{
  "model": "contrastive audio-text model",
  "tokenizer": "word",
  "encoder_norm": "batchnorm",
  "encoder_depths": [12],
  "encoder_wave_strides": [5, 4, 4, 2],
  "text_encoder_causal": true,
  "text_encoder_layers": 10,
  "text_encoder_norm": "layernorm",
  "text_encoder_activation": "swiglu",
  "text_encoder_layer_scale_init": 0.1,
  "text_encoder_parallel_block": false,
  "muon_scale": "match_rms_adamw",
  "nesterov": true,
  "adamw_lr_other_params": 0.0016,
  "steps": 6200
}
Rows from block 6 of the audio encoder, named by matrix and row number. Rows with one number belong to one channel. Each number is 128 + 32 x the weight over the matrix's rms, rounded and kept within 0 to 255. All counts start at 0.
# filt: filter width-5 conv, dilation 2 (encoder.blocks.6.filt.weight, 320x320x5), inputs 308-319, a 5 kernel for each
# gate: gate width-5 conv, dilation 2 (encoder.blocks.6.gate.weight, 320x320x5), inputs 308-319, a 5 kernel for each
filt.119 [148 161 136 149 107 128  49 156 134  99  95  96 130 166 133  93 113 123 105 168  76 166 112 138  92 102 131 102 143  94 182  90 169 167 164 125 140 126 152 111  64 133 159  67 139 142  57 100 120 126 121 109 116 158 103  99 110 158 141 104]
gate.119 [101 142 102  87 200 168  81 125  86 145 187 164 137 157 182 157 123  97  92 125 150 134  98  97 121 106 211 109 150  63 137 180 151 131 145 166 119 101 124 102 134 135 131 124  90 159 123 143 129 128 117 105 109 168 126 138 118 130 146 125]
filt.120 [114  89 140 106 124 116  59 100 182 121 127 135  78  95 121 126 136 143 152 113 132 144 121  99 140 116 149 182 122  98 113 115 122  91 135 117  93 106 149 113 118  90 122 112 183  65 109 131  77 124  76 177 134 137 213 191 161 142 156 170]
gate.120 [166  85  66 153 178 117 106 120  63 128 126 111 128 108 149 128 156 163  79  92 111 170 156 116  91  70 132 147  85 113 109 133 115  88 113 135 173  87 163  84 156 119 156 182 118 140  85 187 140 183  87 109 150 112 127 134  61 113 169  85]
filt.121 [ 86 140 114 168 197 128 138 156  92 103 129 103 120  97 164 177 163 169 101  94 182 134 137  75 120 127 163 113  76  47 185 109 122 165 104 168 111 121 146 107 162 121  82 107 112 166 189 119 131 144 137  84 208 102  77 120 147 148 128 118]
gate.121 [122 108 123  90 144  50  97 115 192 128  82 130 151 111 156 182 103 152 161 117 143 110 123 167 139 165 152 135 157 180 123 114 138 192 148 168  98 154 139  80 137 117 167  95  85 102 112 118 132 139 120 138 151 136 169  93 147 102 143 112]
filt.122 [149 143 152 103 109 114 118 134 139 181 191 179  97 136 116 142 125 173 165  98 131 204 130 177 178  98 126  81 108 168 105 162 140 112 186  79 129 123  87 148 136 114 132 169 137  94 127 143  98 109  86 120  70 131 143 134 137 120 150 155]
gate.122 [146 116 115 153 148 139 113 166 100 141 122 192 165 145 208 153 126  93 165 134 128 153 125 147 114  97 134 116  68 109  61 121 121 119 172 136 161 108  86  99 116  96  84 103 116  80 120 133 113 183 132 142 161 131  95 180 124 180 133 160]
filt.123 [178  84  87 108  84 157 132 121 187 118 139 123 100  65 173 110  99 110 164 102 187 130 155 135 156 144 116  70 115  88 135 134  69 139  91 125 110  51 143 151  34 145 119  85 111 135 119 183 124 122 106 133 157 134 102 112 173 161 127 164]
gate.123 [140 145 145 174 131 163  63 146 190  94 103  70 127  88 139 144 151 190 145 179  98 127  85 160  95 140 164  79 150 188 152 134 102 152 155  99 163  94 136 142 196 159 146 122 117  87  90 153 106 133 127 124 139 122 110 191  98 136 131  80]
filt.124 [201 103 144 107 148 134 148 135 151 122  97 169 150 132 125  54 146 130 109 101 162 161 114 179 112 101 117 187 152 206 120 206 159 146 111 114 131 137 143 176 114 173 125 125 233 138 148 128  76  99 143 140 132 131 160  94 136 117 125 104]
gate.124 [137 137 149 111 156  71 148 153 134 175 113 122 120 118  94 123  88  91 121  89 183 135  90 139 125 154 107 185 179 144 153 148 116  67 122 162 170 143 134 125 132 117 156 161 114 142 116 157 149 132  99  98  85 137 102 140 105 113 120 181]
filt.125 [132 142  82 136  74 138 128  70 139  85 146 114 115 109 149  82  58 112  93 115 189 141 136 101  91  99 142 150 130 133 103 110 124 156 103  99 125 113 136  87 132 137 155 112 113 138  99 140 174  71  89 166 131 192  61 147 113 124 149  97]
gate.125 [171 121 113 144 153 131 114 199  96 105 106 126 142 183 121 161 118 150  93 148 140 166 112 106 134 213 154 148 107 167 107 142  97 155 128 191 135 112 125  79 142 156 112 154 160 103 156  65 147 131 125 183  90  89 107 154 105  98  75  96]
filt.126 [104 111  71 117 125 167 158 124  93 128 147  84 153 115  90  89 123 172 151 105 153 120 129 120  81  92 159 122  81 146  86 116  70 123 112  94 121 151 143  89 121 145 183 109 177 107 164 179  69 165 141 132 103 159 160  99 101 186  92 116]
gate.126 [176 148 137 105 163 125 152 139  57 169 134 133 172 129 124 163  98 147 155 114 126 149 115  91  82 166 113  98 134 109 119 121  81 148  71 147 143 116 102  62 136 128 165 110  32 132 159 186 127  80 127 142 115 119  84  81 147  96  74 101]
filt.127 [162 160 125 152 143  88 175  89 148 112 140 125 172 152 107  40 122 174 122 106 139 111 166 119  74 107 183 120 141 109 101  67 156 154 142 101  66 182  94 129 129 197 175 183 116  82 180 127 127 125 139 108 175 110 147 119 137 113 155 171]
gate.127 [153 131  78  74  87 127 159 159 110 137  60  99  49 103  85 113 162  59 158 129 146  48 155 119 107 140 124 196 109 142 118 108 139 113 143 136 113  57 174 112 161 103 133 105 119 175  88 127 146 104 120 196 184 124 144 164 125  98 133  66]
filt.128 [132 130  81 114 160  58 129 158 125 137  95 171 163 142 152 200 176 158 116 127 152 141 153 128  78 140 125 162 164 133 162 139 133 173 142 201 173 120 149 110 179 137 166 124 124 144  86 150 155 127 147 144 151 143  85 133  97 126 103 168]
gate.128 [116 142 185 147 130 161 163 183 159 162 119 135 127 178 108 142 125 142  73 160 155 165 142  84 132 144 102 129 105 115  85 108  94  77 113 134 128 136 140 161  75 154 170 147  76 127 133 150 132 166 118 108 128 186  70 140 117  95 133 111]
filt.129 [105 137 110 192 139  87  95  99 117  95 115 113 151 163  79  73  97  93 155  99 146 147 128  93 118 127 105 145 191 110 124 160 155 144  54 196 131 159 179 123  58 162 121 129 107 125 146 156 109 128  74 132 138 148  86 160 128 144  76 139]
gate.129 [134  89 110 134 151 145  75 126 149 145 119 147 136 162  78  80  99  81 144 169  88 136 124  93 148 135 182 181 130 166  86  99 147 130 131 132 100  95  58 190 198 116 123 135 171 147 112 165 162 122 111 163 129  95 179 157 161 129  89 144]
filt.130 [183 127 120 166 129 195 118 154 170 113 141 169 162 161 152 144 168 143 119 174 113 108 173 116  78 151 126 102 173 133  93 116  98 131 151 123 166  70 110 107 158 142 100  91 151  86 156 110 157 155  83 162 108 169 156  80 133 140  80 116]
gate.130 [129 153  92 195 192 135 146 185 132  88  81 126 143  36 129 118  83 205 180 124 164 139 158 129  95  86 203  64 179 106 128 159 127 115 167 125 130 154 143 111 137 105 179 154 112 147 153 116 120 137 134 156 116 188 144  85 105 134 126  79]
filt.131 [ 66 127 141 101  90  95 122  74 144  91 121 136 159 108  16 117 134 116  84  75  65 146 142 124 124 151  97 107 169 178 155 154 102 123 106 118 135 114 119 112 111 122 190 159 165 121 104 134 148  60 153 134 103 108 118 140  86 209 103  93]
gate.131 [134 131 196 119 155 196  96 132 160 123 101  71 149 106 144 155  73 118  54 133 132 121 114 130 119  80 130 110 140 166 135 142 123 176 175  59 143 129  93 172 142 162 167 128 133 142 154 114 141 146  99 133 137 148 117  88 141 126 139 109]
filt.132 [152 153 151 144  75  90  83 117 134 113 101 198 142 192 125 101 126 122  86 172  96 164 173  80 168  85 110 124  22 181 117 150  60  71 169  73  80  79 114 136 115  89  94 118 111 147 164 139 167 132 193 114 137 110 186 148 135 152 133 123]
gate.132 [141 152 152 123  96  77  67 125  75  93 122 155 118 156 122 148 146 142  87 187 176 135 104 109  95 126 135  85  90 116 138 134 200  80  84  77  97 106 211 145 142 109 131 148 125 137 115  64 139 120 188 133 161 156 154 138 106 183 169 157]
filt.133 [108 107 172 204 170  79 143 156 180 110 153 111 153 114 142 165 129 110 179 138  77 135 170 167  98 142 135 121 124 174  94 128  46  97  70 149 139  67 136 185 152 117 147 187  88  96 121 115 172  89 172 154 104 152 157 116  65 109  62  94]
gate.133 [134 115 138 150 128 136 140 138 126 165 119 154 149  98 100 136 141 184 141 171 162 116 139  98 117 113  68 133 174 152 137  97  94 175  95 180 107 118  85 135 146  65  81  71 137 120 123 162 130 149 175 141 154 168 152  93 129  64  85 113]
filt.134 [ 78 101 140 164 184 122 160 115 108 153  82 160  95 135 194 211 110 145 126 173 168 141 114  81 109 128 204 153  85 115  94  53 127 117 156 120 151 184 118  90 130 102  70 148 125 150  81 204 106 142 106  38 135 125 109 113 138  81 181 140]
gate.134 [145  99 145 141 116 124  86  66 148 156 152 148 109 115 115 186 158 104 151 162 152 130 157 169 148 130 163  86  94 121  83 103  87 102 175 117 173 118 132 113 186 110 142 133 140 130 119  92 140  92 154 113 148 139 143 138 172 111 115 116]
filt.135 [117 145 170 112 137 200 115 108 167 159 103 142 121 112 121 108 133 118  43 140 143 160 198 144 127  87 132 159  97 147 138 129 132 125 158 165 111 111 121  84 171 118  86 114 125 110 117 121 139  97 104 181 117 133 174 128 181 170 164 150]
gate.135 [104  85 105  97 116  73 165  91 117 135 106 153 114 123  95  87 178 119 173  97 129 196 171 155 123 115 155 135 113 140 112  63  88 141 160 183 199  95 141 115 130 218 132 119 122 156 160  76 138 114  99 156 148 122 137 131 174 128 107 115]
filt.136 [121  91 136  63 161 135  95 125 136 148 165 135 151 156 186  85  99 108 100  56 119 108 164 130 126 133 127 129 163 144  82 114 194 120 109  89 146 128  88 149 131 127 120 105  49 141  76  98  79  90 100 107 165  89 164  69  98  87 159 127]
gate.136 [104  82 130 133 164 114 122 151 184 126 114 154 128 126 116  96 166  70 124 186 170 149 183 187 195  76  95 129 145 175 161 183 153 137 128 128  78 161 133 152 113 172 135  99 191  53  89  90  90 105 102  98 178 103 113 132  93 148 160 162]
filt.137 [111 167 131 207 156 107 126 118 199 117  99 145 160 126 112 118 126 155 103 155 162 101  76 135 118 114 124 131  91 176 132 126 168  97 124 136  93 187 111 193 165  66  38 113 102 123 120  92  99 122  81 137 131 154 144 138 151  51 120 159]
gate.137 [ 97 111 150  59 123 128 152  73 142 198  99  89 151 116 131 117 149  46  92 118 120 126  84 153 146  97 153 132 108 131 166 173 184 138 138 118 151 112 173 109  89 143 166 141  27  96 108 170 175 179  97 165 104 125 140 101 100 142  87 104]
filt.138 [173 128 113 112 120 139 112  61 144  98 175 131 113 146  80 110 171 112 157 138 105 141 113  93 104  90 143 131 139  99 175 123 119 127 101 184 182 137  55 161 134 146 103 143 168 113 126 119 123 105 101 199 115 131 140 123 134 103 148  93]
gate.138 [137 170 140 126 140  83 105 146 115 186 150 166 191  73 109 115 177 152 130 127 149  84 125 104 170 137 143 183 175 153 168 108 106 141 151 162 140  81 111 131 174 106 124 139  92 163 116 139 149 156 143  97 157 135 154 220 101 141 141  87]
filt.139 [154 147 145 128 148 123 112 124  97 100 131 144 121 104 124 164 132 146 109  88 109  91 129 144 177 113 157 115 137 104 124 160 177 185 140 104 144 111 128  87 103 120 135 132 110 134  82  95 202 117 142 131 123 172 139 112 106 141  76 157]
gate.139 [121 135 166  92 154 117 126  97 154 170 139 140 114 113 116 125 170 187 102 110 103 135  99  90 144  80 148 139 154 142  56 101 137  89 117  98 138 121 160 197 122 135 123 135 117  72 126 189 145 120  88 161 166 161 176 190 107 140 100 160]
filt.140 [ 73  97 118 114 156  33 148  80 125 127 104 108 104 166 119 135 123 124 151 110 196 116 155  70 135 144 141  95 152 107 149 105 173 100 149 144 196 138 129 115 123 181 132 155 106  79 135 136  72 176 134 103 114 141 130 166 178 168  62  95]
gate.140 [130 147 119 124 101 116 170 145 104 156 166 156  91  66 146  93 154 135 159 161 134  94 155 169 150 111 108 144 164  91 134 127 147 112 127  62  94 105  53 150 109 132 150  84  83 174 165 125 112  90 145 105  62 117  78  97 148 105 114 143]
filt.141 [187 116 138 128 102  28  96  45 156 121 178 177  84 122  77 154  81 160 103 105 112 116  69 174 120 170 154 129 166 114 148 105  89 142 130  94 152 125 186 139  93 121 118  57 153 137 126 192 133 156 108 140 182 111 128 107 160 123 161 160]
gate.141 [152 160 147 113 110 144 158 110 102 136  93  79 129  87 108 130 125 131 115 110 108 136 150  96 107  94 138 105 135 132 129 155 125 123 153  27 136 102 191 132 118 146 129 129 198 128 179 106 153 174 149 111 130 132 125 121 138 106 110 156]
filt.142 [111 115 158 127  71 118 144  96 184 125 120 154  62 172 162 144 163 164 144 114 131  89 128 120 135 166 176 107 154 123 108 149 152  86  35  97 138 135 156 134 101 156 151 189 135 157 186 130 145 134 107 146 150 135 114  66 137 102 177  95]
gate.142 [154 171 143 136 128  96 114 141 107 131  73 164 171 113  87  99 110 193 124 115 128 153 132  89 181 138 151 112  98 163 106 132 129 113 111 162 175 151  89 136  59 109 117 170 159 128 148 139 175 127 174 126 159 171 118 126 139 176 148 144]
filt.143 [169 121 123 138 150 134 158 137 140 183  83 218 115 138  95 140 116  76 111 135  94  78 138 154 142 131 173 102 132 130 101 146 118 147 162  85 133  51 107 128 202  62 180 149 151 105 155 139 102 168  85 136 132 137 127 169 112 104 165 196]
gate.143 [ 47 124 128  94 136 165 181 129 153 153 146 108 120 104  96  79  48 112 132  89 129 147 106  86 181 152 154 154 128  96 163 186 158 140 148 136 144 159 143  55  88  95  99 106 103  77 114  92 103 106 152 111  60 160 109 167  93 116 132 100]
filt.144 [118 157  58 124 162 106 117  91 161 105 112 144 106 153 135 114 109 150  66 144  81  99 110 116 128 130 130  75 167 177 109 180 108  50 148  90  64 112 108 131 160 174 144 160  79 114 149 120 168 162 180  85  99 110 160 127 123 105 127  93]
gate.144 [106 100 131  98 125  90 112  97 144  89 143 142 129 126 186 153 165  95 102 126  87 112 105 167 136 206 106 139 144 133 143 126 160 110  96  82  70  96  41 149   8 108  69 130  87 138 100 160  97 141 160 183 120 124 102 135 118 178 120 123]
filt.145 [186 164 187 157 129  49 125 102 138 123  87  83 147 145 116 117  74 111 147 120 145 106 116 181 128  69 130 166 138 137 134  94 193 163 163 118  72  77 149 135 146 161 143 111 123  87 160 108 109 130 195 132 107 210 152  84 111 180 109  95]
gate.145 [100 119 115 210 153 114 154 110 155 107  63 103  87 141 175 148 109  95 198 155 159 149 157 111 150 188 180 116 113 104 129  95 123 103  66 152 140 142 134 167 156 115 116 131 166 110 131 147 101 155 106 108 108  83 121 129 123 166 153 162]
filt.146 [148 141 134 121 180  78 199 105 118 149 122  81 129  98 111 150 164 166 155 141 164 148 126 109 132  92 122 168 123  87  90 139 117 129 114 215 144  95 141  76  88 175 116 112 107 118 153 133 154 161 132 123 131 105  94  99 103 109 123 122]
gate.146 [180 168 121 147 161 145 149  82 117 111 150 113 137 108  97 118 143 107 138  99 133 150 157 187  86  78 149 146 137  95 128 119  81  94 103 155 170  87 162 140 189 102 108 110 135 119 164 125 140 126 131  46 162 118 119  90 103 139 149 160]
filt.147 [143 124 172 195 100 113 147 126 100 109 116 129 145  99  84 148 112  76 109  70 155 149  93  95 197 126 138 132 161  75 104 132 105 134  99 132  82 141 127  92  78 114 126 162 134  80 121 172 143 130 174 174 170 115 140  82 118 134 139 112]
gate.147 [139 121 131 159 107 186 139 143 141  98 186 148 108 106  87 124 191 129 130 123 135 133 119  85  66 126 123  97 171 120 148 123 157 180 134  98 117 121 132  95 145 138  77 146 118 138 132 106 169  85 115  96 144 159  95  74 118 159 125  56]
filt.148 [130 216 118 153 165 122 184 152 113 126 157 102  82 147 113 103 145 144 107  93 170 118 154 100 152 141 136 137 116 152 141 152 195 150 122 155 141 131  89 118 152 128 124  98 118 111 210 117 128  71  92 159 167 189 104 118 172 126 151 106]
gate.148 [172  73 109  57  99  98 112 147  47 133  73 147 121 130 131 154 177 128 131 152  59 139 137 130 114 113 109 146 147  77 119 165  98 169 123 139 165 108 131 108  72 134  99  13 179  96 157 127 155 152 103  79 118 123 139 158 105  99 103 161]
filt.149 [ 92 162 110 166 130 146 106  99  99 154 192 144 142 127 137  83 152  80 123 171 102 158 143 131 132  92 105 169 181 146  96 141 142 144 104 120 124 157 124  34 111 125 122  96 126 207 107 174 108 140 166 142 127 137 103  71 146 113 157  99]
gate.149 [103  93  31 111 105 162  97 144 167 151 122  91  94 162 142  98 175 155  72  84 145  99 133 135 140 135 117 105 159 125 161 167 135 179 135 141 117  85 161 125 128  99 163 122 161  87  94 120 163 160  93 137  69 119 135 133 120 153 140  98]
filt.150 [149 125 156 118 136 114 129 167 109 167  77  78 177 143  72 210 125 109 135 143 153 152 121  93 162 140 190 123 117 101 205 157 177  62  98 209  92 102 141  95 130 144  59  99 121 132 128 141 175 151 170 108 125  66 150 140 112 146 116 119]
gate.150 [105 109  98 154 165  88 117  74  84 178 166 173 108  77 155 102 128  78  66  81 236 119 108 132 112 192  95 162 209 107  99  93 154 133  95 164 102 141 172  88 120 108 144 125 139 130 151 119 126 186 110 146 100 173 135 111 100 163  79 151]
filt.151 [125  85 152 108 109 152  84 110 129  64 122 127 122  78 151 107  90  89 106 144 171  97 100 103  87 106 225 154 111 123  99  62 122 144  90 108 153 166 135  75  75 144 109 122 120 154 170 156 111 193 167 117 120 159 158 119 104  97  65 132]
gate.151 [117 133  91 132 102 127 171  76 133 108 113 147 116 168  81  71 170 114 140 120 171  80 146  87 108 133 138  50 155 155 146 155 163 150 128 163 141 202 116 152 168 156 145 105  72  99 155  73 105  95 180 142 172 133 113 107 150 128 149 140]
filt.152 [161  99 123 139 124 144 148 148  99 134  82 161  43  91 135 175 129  72  95 106 147 114 127 131 155  95 178  80  76 131 183 121  24 116  78 132 196  87 139 111 147  81 134 104 118 119 133 128 100 135 158 136 136 162  96  89 126 121 119 112]
gate.152 [202 159  96 100 103 159 118  61 103  96 145 134 140 127 139  91  44 157 182 152 136 187 162 139 131 131 160 112  94 116 102 132 149 181 174 154 102 139 137 113 113 113 100 105 112 171 131  97 100 151 134  88 154 107  83 116 147 144 150 124]
filt.153 [106  84 101  88 146  96 103  74 153 123 172 136 107 140  93 102  99 150 102  87  91 129 164 116 191 116 125  67 110 152 104 151 129  85 141 144 136  87  54 100 161 176 179 140  57 161 165 153  78 133 113 145 119 117 121 139 104 112 110 117]
gate.153 [ 88 122 107 118  44 162 163 139 143 155 120  83 162 136 116  86  98 158 146  21 153 125 181  68  70 136 197 171 117 143 121  95 145 121 110 153 169  52 109 102 145 174 144 144  95 142 156 138 151 127 145 136 135 116 127 124 111 141 127  95]
filt.154 [122 108 162 114 141 165  53  85 138 133 210  97  77 135 104 161 123  90 139 154 103  92 105 132 140 113 121 102 135 129  99 121 143  81  97 118 129  76 110 184  52 165 136 137 132 159 128 125 120 134 131 162 121  99 110  95  82  95 140 126]
gate.154 [168  68 132 115 151 142 141 123 103  10 106 165 159 145  88 123 160  95 100 145 148 137 115 189 111 127  83 113 127 165 121  93 124 125 124 131 148 138 118 172 157 124 142 139 139 113 133 198 186 154 127 190 125  82  68 144 146 116 137 137]
filt.155 [ 77 107 150 197  80 119 133  68 169 189 101 123 106 151 115 152 154  93 111 181 155  51 135 171 175 152  92 101 137 202 108 160  88  59 103 168 134 105 159 156 152 110 100  87 183 106  77 107 136 148 173 143 145 133 179 124 133 130 170 140]
gate.155 [118 197 108 198  63  90  96 140  88 123 111 115 146 153 137 172 155 156 138 198 102 165 151  34 134 176 110 124 153  86 123 158 145  89  68 170 128 160 143  97 148 144  91 144  69  76 122  77 144 145 112  80 132 108 139 143 130 105 143  98]
filt.156 [127  74 147 214 158 160  98 137 126 130 104  80 148 109  71 181  79 220 110 176  68  90 139 129 169 146 121 141  99 109  96  85  96 109 133  88 169 157 126 135 163 149  92 159 140 119 138 174 135  56 170 172 123 143 159 176  87 151  87  78]
gate.156 [152 178  98 159  90 111 130 122 166 141  99 109 142 144 205 139 122 124 117 102 116 113 109  50 133 150  86  85  98 124 146 135 160 116  98  36 140 176 127 126 114 182 208 136 145 149 104 147 152  87 125 119 119 105 127 124 120 120 119 164]
filt.157 [172 171 111  52 141 107 142 165  74  96 178 125 146 108 105 133 125 134 167 124 108 155 103 142 111 181 143 125 109  73  69  61  86  82  91 121  97 137 146 170 107 128  95 132 128 168 123 119 136 141 127 147  94 164 161  98 140 145 121 121]
gate.157 [152 170  92 110 113 102  93  84 119  89 114  68  92 114 117  96 123 121 146 148 114  76 155 108 197  81 125  96 104 124 162 105 144  98 141  96  87 176 130  95 138 114 113 128 133  76 140 146 101 109 164 113  76 112 141 130 132 160 151 198]
filt.158 [144 149 101 140 113 153 159 172  63 121 136 122 143 119 155 127 162 137 139 118 146  86 116 113 141  85  98 155 105  14 142 110 142 130 191 121 116 133  39 136 113 173 104 121 137 196 108 116 148 144  98 140 131 158 105 113  88 140 148 150]
gate.158 [115 105  90  60 108 136 164 138 142  98 130 102 146 105 127  89 171 140 174 156  95 128 145 130 108 172  84 107 134 143 114 108  90  99  21 170 114 124 135 115  76 161 112  99 102 106  88 153 102 126  98  64  61  60  81 116 127 105 121 117]
filt.159 [174 126 167  87  85 167 155 133 145 137 136 137  58 182  82  71 160 125 142 144 149 151 143  74 101 127  60 151 153 136 129 149 115  91 179 156 116 178 141 105 178 153 103  88 114 155 135 159 176 103 123 150 144 108 210 158 123 159 172 160]
gate.159 [151 128 160 151  88 165 196 178 137 152 153 186 118 112 123  94  99 117 173  93 149 178 147  76 111 147 168 142  85 104 197 135 186 161 146  42 160 167 106 119 153  95 154 160 136 182 137 135  72 160 122 150 150 158 143 109 108 114 113 106]
filt.160 [120  65  89 151 161  96  90 146 141 123 114  97 111 125  67 160 116 127  78  80 106 152 162 131 133 175  96 168 203  51 195  64 134 143 162 151 127  69 210 135 150  79 146  94 172  80  88  87 156 156 128 112 133  96 155 147 140 111  75 197]
gate.160 [ 92 162 163 122  97  93 191 133 176 152 126 109  48  94 110 109 144 196 230 115  68  87 139 112 148  87 161 117 102 183 161 160 136 118 122 104 111 124  78  70 102 153 126 126 112 115 168 139 124 157 167 175 119 101 135 133 108 144 159 132]
filt.161 [ 87  78 183 124 107 164 137 133  85  94  37  88 130 160 112 105  89 102 149 170 169 150  60 111 143 122 183 201 142 137  68 109 110 125 152  78 124 143 116 120 159 118 152 139  98  83 172 164 185 120  88 120 174 164 160 167 126 122  91 114]
gate.161 [ 83 140  71 121  77 146 100 132 155 125  85 134 126 112 108 133 173 144 122 146  94 132 126 124 104 122  82 103 114 101 135 133 100  76  71 106 152 116 169  99 123 121 108 179 180 139 144 109 125 162  64 159 140 109  89 116 111 207 149 174]
filt.162 [101 148  99 128 177 113 184 128  80 106 175 134 111  40 124 161 161 174  75 153 102 125 144 167 189 133  76  89 144 102 168 166 126 162 153 115  99 200 152 127 157 165 213 125 149 114 115  90 135 140  90 147 165 139 129 115 109 151 110 171]
gate.162 [ 81 175  99 125 158 115  80 105 168 134 166  85 123 106  89 113 147 129 148 139 116 132 114 134 136 168 135 179 120  85 124  79  73 108 168 163 113 155 109 128  79 154 102 160 185 125 149 131 100  88 120 132 158 160 183 128 154 144 112 134]
filt.163 [144 120  96 131 157 102 144 137 131 195 121  96  96  90  85 159 192  53 115  99 153 131 124  89 126 117 185 134 138 157 199 121  83 183 107 138 131 127 157 124 142 159 159 158 103 138 131  52 101 119 153 102  83 196 118 170 103 113 117 185]
gate.163 [143 171 120 141 119 111 154 180 124 126 116 116 134 136 136 119 125 110 106 107 140 109 104 119  95 120 137 141 149 166 132 104 142 147 151  81 158  79 184 126 139 145 109 130 102 200 164  97 123 146 161 131 123 107 184 166 101 100 131 146]
filt.164 [159 136 115 122 205  80 136  85  84 137 159 201  84 110  81 150 115 137 135 151 110 156  58 106 146 211 122 146  62  75 136 153 102 203 107  92 102  90  87 152  91 127 138 113 173 143 140 134  90 159 117  98 101 144  66 109 124  97 156 139]
gate.164 [167 166 173 141 163 155  66 128 176 141 132 127 155 133 120 101 120 130 112 152 151 111 135 129 169 114 146 158 109 101  99  72 158 101 115  80 132 134 142 174 106 112  90 102 142 106 163 161 111 128 161 139 180 184 101 130 127 113 169 126]
filt.165 [125 140 158  59 126 117  82 124 179 130 102 129 160 118 113 112 119 103  93 126 120 118 153 127 204 123 137  57 141 178 127 119 104 110  81 145 172  50 124 136  93 142 107 139 104 136  97  91 119  93 123 124 116  84 147 118 159 116 134 138]
gate.165 [ 79 156 158 107 106  89  83  59  93 150 141 134 160 166 136 133 104 125 124 158 146 134 102 134 107 152 171 232 122 101  77 128 107 106 111 133 126 126 164 153 143 110 148 140 168 119 150  83 105 142 204 162 149 143  69 170  85 127  97 174]
filt.166 [112 152  74 103 166 134 105 111 124 133 142 131 147 121 119  80 131 204 108  94  96  93  90 159 109 153 127 135 147  51 100 117 111 120 132 139  60 132 125 134 146 125 139 146 153 109 121 141 140 146 181 156 110 111  91  83 131  61  98 136]
gate.166 [138  85 161 162 135 186  81  88 170 133 150 106 110 146 139 103  89 149 154  96  82  94  75 137 113 121 146 119 142 131 103 146 174 146 146 134 165 173 147  54 196 101 120 112  99 106 153 182 143  95 125 154 116 106  78 136 157  83 114 152]
filt.167 [155 106 114 164 132 116 105 115 208 101 109 138 121 137 134 155  50  54  94 110 130 165 148 121 163 150 139 177 149 168 129 128 132 112  92 124  88 113 145 110 148  97 125 149 154 117 109 129 136 169 125 142 120 123 129 107 144 113 166 124]
gate.167 [114  95 180 144 173 158 129 145  66  93 149 149 140 111 146 152 132 154  75 167 123 174 140 140 175 159 107 139 168 168 122 169 154  86  73 135 100 147 111 104 225 121  91 127 138 133 140 135 156 109 105 186 136 124 133 204 138 123 131  99]
filt.168 [131 111 212 134 169 101 103 109 105  83 118 107 128 143  58 107 121  97 139 138 129 167 129 117 137 144 128  99  42 116  87 165 145 123 138  99 135 105 132 124 138  77 140 144 147 202 110  99 128  46 108 159 173 113 144  53 181 108 181  87]
gate.168 [153  93 190 105 155 164 126 117 159 106  94 177 104 140 103 120 122  92 154  84 150 131 100  59 150 145 153 133 121 119 140 168 166 122 118  91 138 141 124 138 166 141  86  77 144 110 187 131 164 158 191 113 137  91 116 136  81  97 123 127]
filt.169 [ 76 187 106 114 121  94  93 162 107 176 130 108 130 141  99 151 127 140 112 129 140 135 107 125 140  84 155 115 161  41 133 148 104 135  92 120 109 160 165  48 131 133 148 151 132 177  60  61 171 134  61 116 148 164 137 195  59  59 158 157]
gate.169 [109 147 118 165  73 139  93 188 125  78 162  85  88  90 132 157  97 110 130 142 144 157 120 116 132 121 122  94 179 153 100 152 112 147 115 169  98 133 132 149  85 132 125 111 161 159 140 100 143 183  52 107  94 196 129 183  78 162 120 120]
filt.170 [202 155 136 131 115  89 210 151 148 124 167 157 123 109 112 155 160 131 133  66 146 124 144 124 157 101 117 185 110 111 139 111 164 159 150 138  94 126 163 195 120  76  80 146  92 141  83 171 124 119  98 128 209 148 136  76 185 142  92 103]
gate.170 [ 92 119 143  99 188 109 144 140 156 208 170 138 115 118  68 180  66 125 128  68  73 113 121 131 171 114 134 104 111 145  64 174 126  99 155  79 145 124 141 114  74 116  96 129 110 128 135 129  82 163 103 163  94  81 164 131 136 142 131 124]
filt.171 [ 89 126 136 106 187  58  64 163 155 133 136 130 134 181  96 114   3 107  88 119  73  33 118  88 135 131  78 136 146 141 161 104 126  77 103 104 125 136 185 154 127 164 193 152 127 115 142 141 158 125 182 102 100  79 144 160 156 100 115 149]
gate.171 [111 154 176 109 101 162 172 165  96 137 156  84 151 111 126 129 155 110 131 136  71 124 111 114 113 156  91  87 155 136 123 118 159 158 132 115 111 159 150  93 156 142 118 108  87 111 147 175 173 126  98 134  97  94 158 114 130 148  95 135]
filt.172 [140 144 144 135 158 158  92 125  70 122 101 115 107 105 144  94 226 123 114  67 102 122 109 139 207 124 144  90  85 106 168 100 114 189 146 106 102  63 100 164 123 119 182  71  75  84  99 104 141  74 137 106  93 133 112  84 110 110  73 164]
gate.172 [122 144 146 167  74 127 121  51 129 170  74 152 112  84 106 156  83 155 151 152 160 127 150  68 172 164 101 125 111 142 168 138 137 157 146 145  85 160  92 108 122  94 143 176  83  80 113 144  91  87 200 196 155 169 164 158  84 119 138  78]
filt.173 [123  97  99  66  89 167 118  93  97 160  82  52 150 121 126  91 148  95 156 103  77 203 157 125  92  53 113 119 128  98 196 140 113 114 133  93  69 154 148  68 159 154 136 153  75 183 116  93 152 110 116 140 101  90 143  69  98 136 145 101]
gate.173 [145 129 137  76 160 126 133  90 178  98 127 158 117 111  98 214 150 112 137 100 113 108 163 138  99 127 123 138 173 221 189 118 109 132  72 141 125 124 132 145 127  83 143 125 211 129 124  94 121 168 159 177 144  98  98  99 100 149  84 172]